python train.py --model="multi-label image tagger" --dataset="rendered solids tumbling over patterned floors" --train_examples=97500 --image_size=32 --crop_scale_min=0.8 --horizontal_flip=false --translate=0.06 --cutout=0.25 --arch="mlp_mixer" --norm="rmsnorm" --norm_position="pre" --activation="relu" --mlp_ratio=2 --parallel_block=false --inner_norm=false --moe="soft" --num_experts=16 --moe_every=2 --expert_mlp_ratio=0.5 --slots_per_expert=1 --shared_expert=false --patch_size=[4, 4] --conv_stem=false --layers=8 --width=384 --num_labels=47 --mixing="mixup" --residual_init="none" --optimizer="adamw" --lr=0.0013 --beta1=0.9 --beta2=0.95 --eps=1e-08 --grad_clip=1.0 --sam_rho=0.05 --steps=8200 --batch_size=256 --epochs=21.5 --lr_schedule="cosine" --final_lr_fraction=0 --warmup_steps=410 --weight_decay=0.3
Rows from block 3 of a small multi-label image tagger, named by matrix and row number. Rows with one number within an expert belong to one neuron, the router's apart. Each number is 128 + 24 x the weight over its row's rms, rounded and kept within 0 to 255. All counts start at 0. Numbers have three digits each. After the name is the row's rms in percent of the matrix's.
Before each expert's rows are labels from the 100 images, of 14848, where the router gives the expert most weight on average: "top examples" is what is common among them. Only what is clearly more common there than usual is listed. The data: rendered solids tumbling over patterned floors.
# router: slot weights (model.blocks.3.mlp.router.weight, 16x384), inputs 275-329
# up: expert up (model.blocks.3.mlp.up, 16x192x384), inputs 275-329
# down: expert down (model.blocks.3.mlp.down, 16x384x192, transposed), outputs 275-329

# expert 10
top examples: count: one
router.10 107:144149134077060088124139117122147115113130132136124117129158141123168121110178143146126145142118110100158138144112129139127138152102108098113135172097108091164131128
up.0 239:097142149133130119140097094153125148134172084136120175174151143155134153132106127127137138159156075097132120149113124145137184122141109145137126105148101116160082084
down.0 240:114129131178147140151098145150124096121136108093130130138091139132111145125126129111156064134108137178138117151106113162115115134120134116117161103138144123111097092
up.1 047:119159121154160114122166165126101135113118163117135122087126142125110173131072117187148145125144095146091109093130117137149126128161137122145145101127149182097095184
down.1 055:153117115154140105113132157099133130051115144130098110114128157135130151144103150108168109157125148133092129115120161148123128097152123167116155140116177141151114142
up.2 039:110131155113145106095104103116109145086120111140153160133117129147097096152128105135156138116122130118081142128137145125110126121134160165135105112174121154135118150
down.2 050:119112156139135106114113170125075120110128114142134170128145139151165151083082120135139101109134154141138079147169139103131146097180144131124097156103137138159091123
up.3 218:105121126123123132113127129119140127103106165119126122095138118121099186136130138166121173121146144148139117110135110147128107095172156130132138144108189154112180169
down.3 217:133094132129135080128092148167143100165135115138146144076128112107122131120088074139091115137120138136104140070082127063117123098177180126123102160128139109130146124

# expert 13
top examples: pink object; its colour: pink
router.13 109:111138136146137150091137136141131144071110138193141131120150157111110136102143124138102102155174151115162099088140132107134118080083151112127130154113125138171159137
up.0 126:097141123083116115127082079139161136155082133130093120135124114129109093129142104144128128092125083096115133162113114128144114102120143131164105143134105103141110133
down.0 131:107106127109092092152132109104108161117097142132103096132103109115140152128069129117124107124098120133173167159122137108125109077160140115124104130098119136128121150
up.1 122:158107118129101100145124112089162106160142136118135103163145078146126159140100163117124143151091100113143137124113093142115117131222088133125149136115128125105158155
down.1 118:138108154115124147120148170102115173148131162119140100115118091106123114148126100149142111107129115116128132106113121074146123101153105127126109127163160122147087110
up.2 091:084129133122135133114108113151155106118121146134084196117142134177159117124062115186086130130134132065052125124117132109133138142105140132142108132137110159150124148
down.2 096:099142096160101165170143120132140148156163074152137092116137151129117122105163159131142152184129127139133152100095097166148109147115106137110136138090124139094138172
up.3 104:115199125093113149143126133142160126141146140142140159116188137155161104128163139108113151140131107108125129134186120120165124137087156112161127135123154166144153154
down.3 107:103120124149155135148096147120146098153179099150166117107111148131113125099097112138153165145143125114106140108139113174106093145140133150130171099129143151107139141

# expert 5
top examples: matte; teal object; count: four; light from behind the camera
router.5 085:119136160128137082144133135115164156143150173184061155109144154128138117122131087117089165102128134111169124126125100126135130109077108108156132143136135104140128168
up.0 135:178147121069105112132194103131132132093084135140089101115151109127139176053173138151117131127156130103127117111131109139166126116124105110122122167093141127103127145
down.0 128:112133135102134177115148083111113087182128095158133113116141136135106124130143146143168089152157071112156134137083151143110115136149125169109143126099098135150139103
up.1 097:145118080117103132128136116096110126131085154124134143125113156133101108140111122149140153120149107136100111112133106125114119174115153173182123113100068114136141121
down.1 106:108185155114144100147126107099117084158173096137135136149129127144119110139105117153117129090130082168143147130167134143172152151132142109099139115149107151103107117
up.2 115:133108104118090134123134121084130126139094158117123143121085153137115112135128111151118167123126110129107111130135111095110101165120132156204135112089076090140148143
down.2 117:107182143126151089150105118099122116132153108135136132127124129135159136146092106150139144098146084139158143143151140133179136138150155095095139117135128161115122137
up.3 104:057132177146182143108098125127161144152130142090138139139149118127143111166138156090097112114064112103136133187128107077158149143161157137099125111129128126107115145
down.3 109:077099118140114175108125105144103131159119119132135111089070113086165102112131131118109072152118123113117101112091115123094122163134117146133157112114177154096128148

# expert 6
top examples: blue object; teal object
router.6 089:142091083135150100117151164089140124133104154159144096118151113126101134131158147165114141142157123108125127085099072090113080085123141121117158140088166113142156158
up.0 116:105098092134113143114127135130062105131124120115138122166138126132099142164101093095162118146138125147080104144112162150096124109129124147114122094143120156199114101
down.0 113:134135136123137135155125153114118120155098122127105190140099099144131092155168142112149143110130119143144154110119146173117126145124129140149151118157117125088132113
up.1 023:134162144172168119121085120118134091141130094084147115134098142126135116103119099124147118127116155155110116103121124122138134168100149144126084134156139135155136107
down.1 031:126154079116119128076142124138094108141152126107084107128106130117097131125121159118114074122117117123134117125069087096098153125147139143131147146141123136149148159
up.2 022:113149153082133117127123100146130147137111088119120129142102146138136136123115145129138131135123132132144146141137148132174189155149135146108134147146159130109110103
down.2 030:153108078126143108107132153136119178135151100147115111130105156128130148126117159092115172125113125134135116105120135139093161084163162182099165129093117150136121129
up.3 113:143130104071108154155099116141076126135134145149156142142123142153164127102151120090161118128149118165094104154123144131132138115150122112159118097130113135174119101
down.3 109:093126172115169159141139133127133113128121095170092128133104115152123120102190133136165145098135110116145132119141205152163128148157157120139136108106080152168139077